Weights of a small self-supervised audio encoder (BEST-RQ).
Model: 1.86M parameters, log mel input, arch quartznet, norm batchnorm, activation gelu.
Training: 10700 steps, batches of 256.
Rows from block 3 of a small self-supervised audio encoder (BEST-RQ), named by matrix and row number. Rows with one number belong to one channel. Each number is 128 + 24 x the weight over its row's rms, rounded and kept within 0 to 255. All counts start at 0. Numbers have three digits each. After the name is the row's rms in percent of the matrix's.
After each channel's rows are labels from the 100 clips, of 14848, where the channel reaches its highest value: "strongest on" is what is common among them; "loudest" is the band of the loudest frequency at the time of the peak. Only what is clearly more common there than usual is listed. The data: single notes of 20 synthesised instruments. In brackets: how many of the 100, against the usual share in percent.
# convs1: first pointwise conv (model.blocks.3.convs.1.weight, 192x192x1), inputs 0-191
# convs3: second pointwise conv (model.blocks.3.convs.3.weight, 192x192x1, transposed), outputs 0-191

convs1.128 101:147124109123116131140129103132165115124059136118148099137156151119113069112113110111153066129116163140160138139132094095111079106131137072126133125119140166112143138090164093150118112156142152152132139156123122106145130143159125138154130130142077107167136116113119171142110130115128127111135137140149130089154166133120092137147133131114070131110131102143136182166115150115165138130110130102125104142172089078136131139102097100095097128122120065145117155148116167089111119102099127118070109141113133138077088122105105142139122104128110176113115143091135142128087128122126117127
convs3.128 100:147120119153112131109131126109147165125167085151130109103153136120119123134164130173163114151185095158125127152165125121111103135162150139126163092131134114140105111119121160154081132107144129126111143163146139075128148132134105128127101146152128112130152131139143098121131115071174143145118103142121077163102110136137108100198153108127142138106158138139123124121186109122129092104115086144156110126113111116129099130146132134091129163076158129066136112135098106122135100158088144093163161141140161134113129140162142113136146137122121133153124094192111129123098126082177146146
strongest on: square lead (41 vs 5.4)
loudest: 250 to 500 Hz (32 vs 14)

convs1.106 105:127097139117126116163141108085158123096144136102152132130180160120100127107129083136102146142146129141155163131122150166158153140142122139114123142117173092150138129193125128112092135115146151116081180143093058140131127086165108127090097098102145117142181110149093130103100110126114112100094148130132141121117107134124108165124130148142090150125120125134128124137133119130136129123168128056088112117141147104155048143121153087113124109140126189110153147160152144113151095113175131126111137106136135094162129133143132120128137113112134124119135135113092108149103103088110134142
convs3.106 100:120093104109069101156116102113119163129145133112103161135087097125140142162119134116156115087160135130125136078118114096112118067096113113064145145127137137132116116172130124136125098058118114154142141148143129121124146141101110094082115157166124093138135086137114129111053148155098106100136135092120177159151158087144145130111124120106092112125116128113089123096101129134134123122122142116153125150085162119111147129151103130104145130126100127121107125195112158141126102134140115127162162153108157112111132114141104133110093155092111173139102147080129129120132141111129119115
strongest on: octave 6 (42 vs 13.4); square lead (25 vs 5.4); pitch class: C# (25 vs 8)
loudest: 1000 to 2000 Hz (30 vs 9.9); 2000 to 4000 Hz (26 vs 2.7)

convs1.109 094:116097113154082139114154096123131174145180099083111134111136121137125090149131126136143137128111162165155125103111156101165150117138159174140137137079151108137133159133157129136094125128126131132126164129141054124083091105135133101105169137105108111138156140159097091098183148136153162174138126102098123109102150153138137139159157128163124150116150139140134148169107095107140111145155164089169086122147130129145155116136136132130122099105163089162137175125108126124136114116148147153099134137143097107155102100156150116104096132094117163090128159116124138153122083130121145134
convs3.109 094:132118129151106134129114160164164121113078099127130110159107148128112116126132134177119083133111129129141122142142101105118130116132115102116095152114132144086104112135125159101127148184102111127154133164113101152117190159148124090075142131135128113126183128111100116096106162109093146083150129101139105132115129148137112119118119068144157130107139118161125125171131120122087100122155106125130150095143136134130108135079071117128103128127123102129132130118092109132088117115149130156120117159142150134159155145164156099167087152155122085138113105107096091109095084180075116150
strongest on: octave 6 (41 vs 13.4); C (27 vs 9.4)
loudest: 1000 to 2000 Hz (31 vs 9.9)

convs1.111 105:134137127149117122170149133117143103100190148158122112161192159163109134133105146162169163090079120136146136139109141162175097159132119107150114110130105122137089119113098111123053100132097135135130131110083139172125113135125123123132119138144125081111176074133138107123167147147126155116118095091128142110139133112109093109130130152113139072116111111114128108104128114153118142109147113128138159152139131101117179151061149118102130153129149119081138152082157127145157108147118089131129116145152133180119143119150130151143159086156132140103163130128151155114124118132125128117
convs3.111 112:107141148099153108119152145102129109107096119111119097104111113119159154128114148084072102118115122133129155126169087100136140139135122113142132183120113145098093100111124106121129134124115142114099138090096183118142164105129151127104101106157115142167131143158106120143134112181118142131159114114131085170132144128136085121162156110119159129109117122161140152158165148131143084109143103135085145112138123161121132092142163135127133143112109111141146133100116162074143142114137128113114115205136136125098079133128116129077068115177152145146141125150197155137125139128141092131
strongest on: C (33 vs 9.4); mains hum (30 vs 8.9)
loudest: 500 to 1000 Hz (35 vs 14)

convs1.80 107:156079092090126149138093164116141098105157153153133145095120111163119174138135118150150135137158125124154108147099112158094114148130125110117130104139142155144162117104118143120183108125132135135115150107120168129126107121148142138142124102147146120150125124095136174107110146133135214133097080142149104127139136155105139173144120106071128140090140132124135108001093110110136130167124137091134136123127123129140098125144127135093093131182140136144131143114135127140142119139123114146136122129154114101122127139164128131162141137173114141103173107131153156099125100138122126091
convs3.80 108:128153120162124106163124133130148138145166133062099124118184084138147146110146147111183116152194140133118108108142118104107143166122119145128101124147135143167107096119101119150078137117138143114120118119120116116131141151149134119142130124174108111095112106161120096105116156142106120115103139162177137149089124111126137117145105135150126168133133160130123140255126135132148158129117105126146170176121123136116134069108115123126097135107109127155117139136123141136118132192097130120133135166081119119137153113118151133135161101138123114092119100159132121148121127143107137147
strongest on: octave 5 (83 vs 23.9); pitch class: F# (38 vs 8.5); note: F#5 (37 vs 1.9); organ-like (32 vs 5.1)
loudest: 500 to 1000 Hz (54 vs 14)

convs1.0 098:120136138127165149100100114111157125149153097107100164163148135139162151130130110158116113044115165133157156118136132098132118131116143140109142109130136145100145137152126138125131136109121124092103082141089106143143098125154172141137102146108127113107163113129116154182093125165137122115116108123088126095142158092153145122128109089133132133113144100122126107188161125157138140187094115134129104131129142072136076105151129089094132159099153165132141130123128110117162113168108132131113114107132130157149089192151111139108145129155113147142162143154150100133182113089122131165
convs3.0 108:196097127151152112161116161124106090139155138141099111109104141155187127137120068085123158143138134112142152136065141084127110120140137142130152169142137102155092123146119136081122135133134133189099139154124146101106115124143202143111187146125164140097148120112156132118146134084107115118146146168138137128138152149138137110131081124097170112082122117171130141113118094090087111167134143110138109124139138137117139146128129122131154116139128119165119134134123146168113201108121110122145116115124099125134121090098132123140116091120121116135081131150117141123101134127167153121
strongest on: decaying tone (67 vs 39.7); organ-like (25 vs 5.1)
loudest: 500 to 1000 Hz (38 vs 14)

convs1.142 099:143126149100158141137166104141074112118160165129103124122194145131101129155110149097120127136137124080137104124139124102126131111158128119110126112167082119175126164086115125123090158135095124174082148116116126146159150109130122183137115131076165120112097135089129108102125149123118139165143134128106160119107127150120136103138139119112102157135153091122165151102102143136135112085114138130099133097135137064126166126163144140166169144142102100122128125140188129120178103174108130145127145156097119142077157106120166100157154147129135137149121122108113110128122113136120132180
convs3.142 096:142150142091149140141136095123146126194190123118130151134134168146133114113113133127124161101132158186143150125173110127147155192099078092137114087136141112190162146126100134098132140127094121147158120142133113146148142155120139155124142110106126123095110148124145148138160106133094140117104093106121160110144142140151148177111136162123157109115111138118139132112127161129129171117139125113150102124166158190088107118134114099110180152178120111102111125106116103121112163136165080155098132124132113151117103146134117124167127105118148166139129165123100159124109112126129182137
strongest on: octave 5 (71 vs 23.9); square lead (34 vs 5.4)
loudest: 500 to 1000 Hz (76 vs 14)

convs1.58 099:097099139162139124132084142132131083090202123123045128102130102150117144154123161118183113136144145106115121154146117094127119124113102148118125107116153150116123068153115082149110117138111122086118143116116105142123128104147142153129101151142136178113155131092150117162159110090120094108072118124113131159138130119121128130081133130107138110128124134135156139173104112128127153131046118120121136133142132131127127122133130125139103123128168104175099133126152116132116131158098151123119105136130096150180134148101097135105146133197099148165125135114113129114134098141132158182
convs3.58 097:143075139136127109066152126140088145114038094133109123190086137123091077101105076115106106115128133150111150134116123126144156127120149141174181132145128100140136135130130164144117098117103100083126124160118095084113105130125098126134147095112104131117143113109146132125107108113101144144150123140109125105155098101144137118096122128133133150160093120166127154150102095106134126122121103139096123133141071162110084112137167087104128148158089125139119144139132140116140143114153117115129101145159131135146103113109117127153126116074123162098142153146156084142150168095153143127
strongest on: C (59 vs 9.4); octave 5 (52 vs 23.9); note: C5 (42 vs 2.2)
loudest: 500 to 1000 Hz (39 vs 14)

convs1.16 091:189091128119130131153128132148120115126128076121151141155126149126138141134125118113141143167093173125142139096111078124107092138132137203132118124128126101103148116159163124135161140138136111130165130127115162118167123114137180113139124135138145145123116122158111146125135131133154149193149150081159183088107135112142104121102124105148128100090131131128129156123158104111107151121146121128098093149154090112128134080073152146106150147087157108118143168082112078080154118133158078137107142103121129123139099149180149118135148150165150111173138137153117137132142138156121111122
convs3.16 097:096111167122115160138123158124134120100123130158129141179141146099145166124116121159148093081111052113141094133113131133116066157086133165079094153093117143141101113122151148132121137159162139154146146195109128110087133144106136137116128164088118154132129103167135092114143121157101159117138155127127139141108127122151105113099164123128089142109152139171108153123074174106141108109128130086129133104152111158134123134143119144156131158149114114101122113097116120169119119139079153189101133108126087123121143149148097125129156113154105143109145128118128097112119085123136115138
strongest on: organ-like (31 vs 5.1)
loudest: 500 to 1000 Hz (47 vs 14)

convs1.78 089:124147142110116141109149111096117112098124139187112168081147130106132131152155149124161146102142130146101098167119135182146138174173132123179090086149107119122154116144121135147104147126079162161140126126124122142142137107116116140124124113119093106115144100139089121122131193139103123124107104085116129107125148113137130123100096173113141134161140063110153109103121072175101124127098076113122132121105140123120146187119138139132138178124150128124132137099145120146116135145102146121132099123115143149142150105125130111160209099117147169161145153133148168124111127117103148142
convs3.78 085:133123178111118129114135142104144102187132122133134121087140144120131125177156134107197121143141112102107130153077129108139116126092107120120147115185119106133081133150127142141121180123128145127073114140067126149119162179134125119090123119141155115152119150123156143105121131113160111128151135146127166126106125121082152106100104122106073162101159121108095151112120135095113160099161160119116133152158133134135110170130103149129162127164137105138118119098102135170105079169128116121150114102132140124100122105129107141132159108144113082119127173140160148147144125147184160152
strongest on: decaying tone (83 vs 39.7); octave 5 (56 vs 23.9); bell-like (34 vs 5.1)
loudest: 500 to 1000 Hz (52 vs 14)

convs1.119 103:150102128146125103152170131157126173184107129095128163185153131120112161122165112109126098191113171161111160148117104129149135114140087140190118148077124143176131114128129147119144127122172148112194137152085160142121125119166116136197134133151138114129123098149110139100149125134103106154140132134133172105113108139165122135142139128101101102102132150144156159127144122147111130110132142134158116134146121092112116134126128072154094154135090117137145090151136123118106160109111091090169124133064139119128136117118104096174121102125142113130113117143116131126134097132135110123
convs3.119 104:130138111149121132153177135139167158168121149090119095144090133091161130126162108123157129120138130081160146114098132156146135120103105124104102097126114096156134157112151071124111100138145125098158110155133127103138125141152157164109148096090144104101156146167096100138146144150124123105148109121162143113114137102090121138136133155154156144145141110126123126125132120157119100129060139150096109119154121129115131136120157123183106156096162130106112105145158149129118133156134137148140116135189130142117134128067139106156103199109201138107097114118148115089172130149116116105
strongest on: octave 5 (51 vs 23.9); mains hum (33 vs 8.9)
loudest: 500 to 1000 Hz (38 vs 14)

convs1.63 093:149096158122117134167170120136127154143137142153132131101141100102152111131115159137096128124130091168125135100139127126157130134143134131130099130165155131102080125136089143138153103170129141152130136133099036118144155135106113119112149124133110129132040103088160110135132144130137118094111099194154143115102075113126100099095097140133129126103106135143127131124135122063118137121095169160106113121140122090132161161127150124136160115120120164189127071161122161119108125136091102147114142141133153107152138139149142108131139105115098137105162138126125123127122124188118145132
convs3.63 107:111110111167130177143102125125081118154166129131121130109124127158152157113127170097105167131127116125143135156128144125105102111127101124135170141141119157152107135121082115126209136157153075105172141157137179145148116138130124141126143163170173158120096121150143142140133162173142180173130134134117115151114132098124136135152092140119130174134119132124140134150108145151133147126161143133125116123132118178141161173145140164078103108129101154128155136162139091100101098150173109130158128154123131171159156147105120118100144115158152094151122120170118167123144147139104148145
strongest on: octave 6 (34 vs 13.4); square lead (26 vs 5.4); mains hum (25 vs 8.9)
loudest: 1000 to 2000 Hz (26 vs 9.9)

convs1.29 100:155121116116167150109177167143117120148103090123159184147178127110139106161148162158120145108171121123099148075106094156137102142111131126155118149105143143121176127184159138118159117133109116107082103109119108129112126128111136119127088143124102104133100146137168123195139117134128116094158133123132140095110147124115129115121131112134145133136142136141174144164193096145113129127127161145167106091109122091138082143149143114148103154118128153147149140141156114127198121101100129115130126110111135098134130125148135140091136165089079126121112119186144141123102131162129154097
convs3.29 096:079145103101121101152075100129178105138139165110120163110110131099092165131131141150115111144122101087142098132137094120133108132142157138139140141106107145150139136147114134113119160108180140112159106135099079097149135139149101151140131163111149117086145146150113142105163102140164075103087164082132098122085122099115114107129183143144156150115165084138218167156111114119143128140128150170131109142140134089133103112099094141180109153128129131126114136103122119125153123132107154114137155133121109114116104115131165143124107109082156114119136112154118127110089122138125129115
strongest on: octave 5 (51 vs 23.9); E (28 vs 8.4)
loudest: 500 to 1000 Hz (42 vs 14)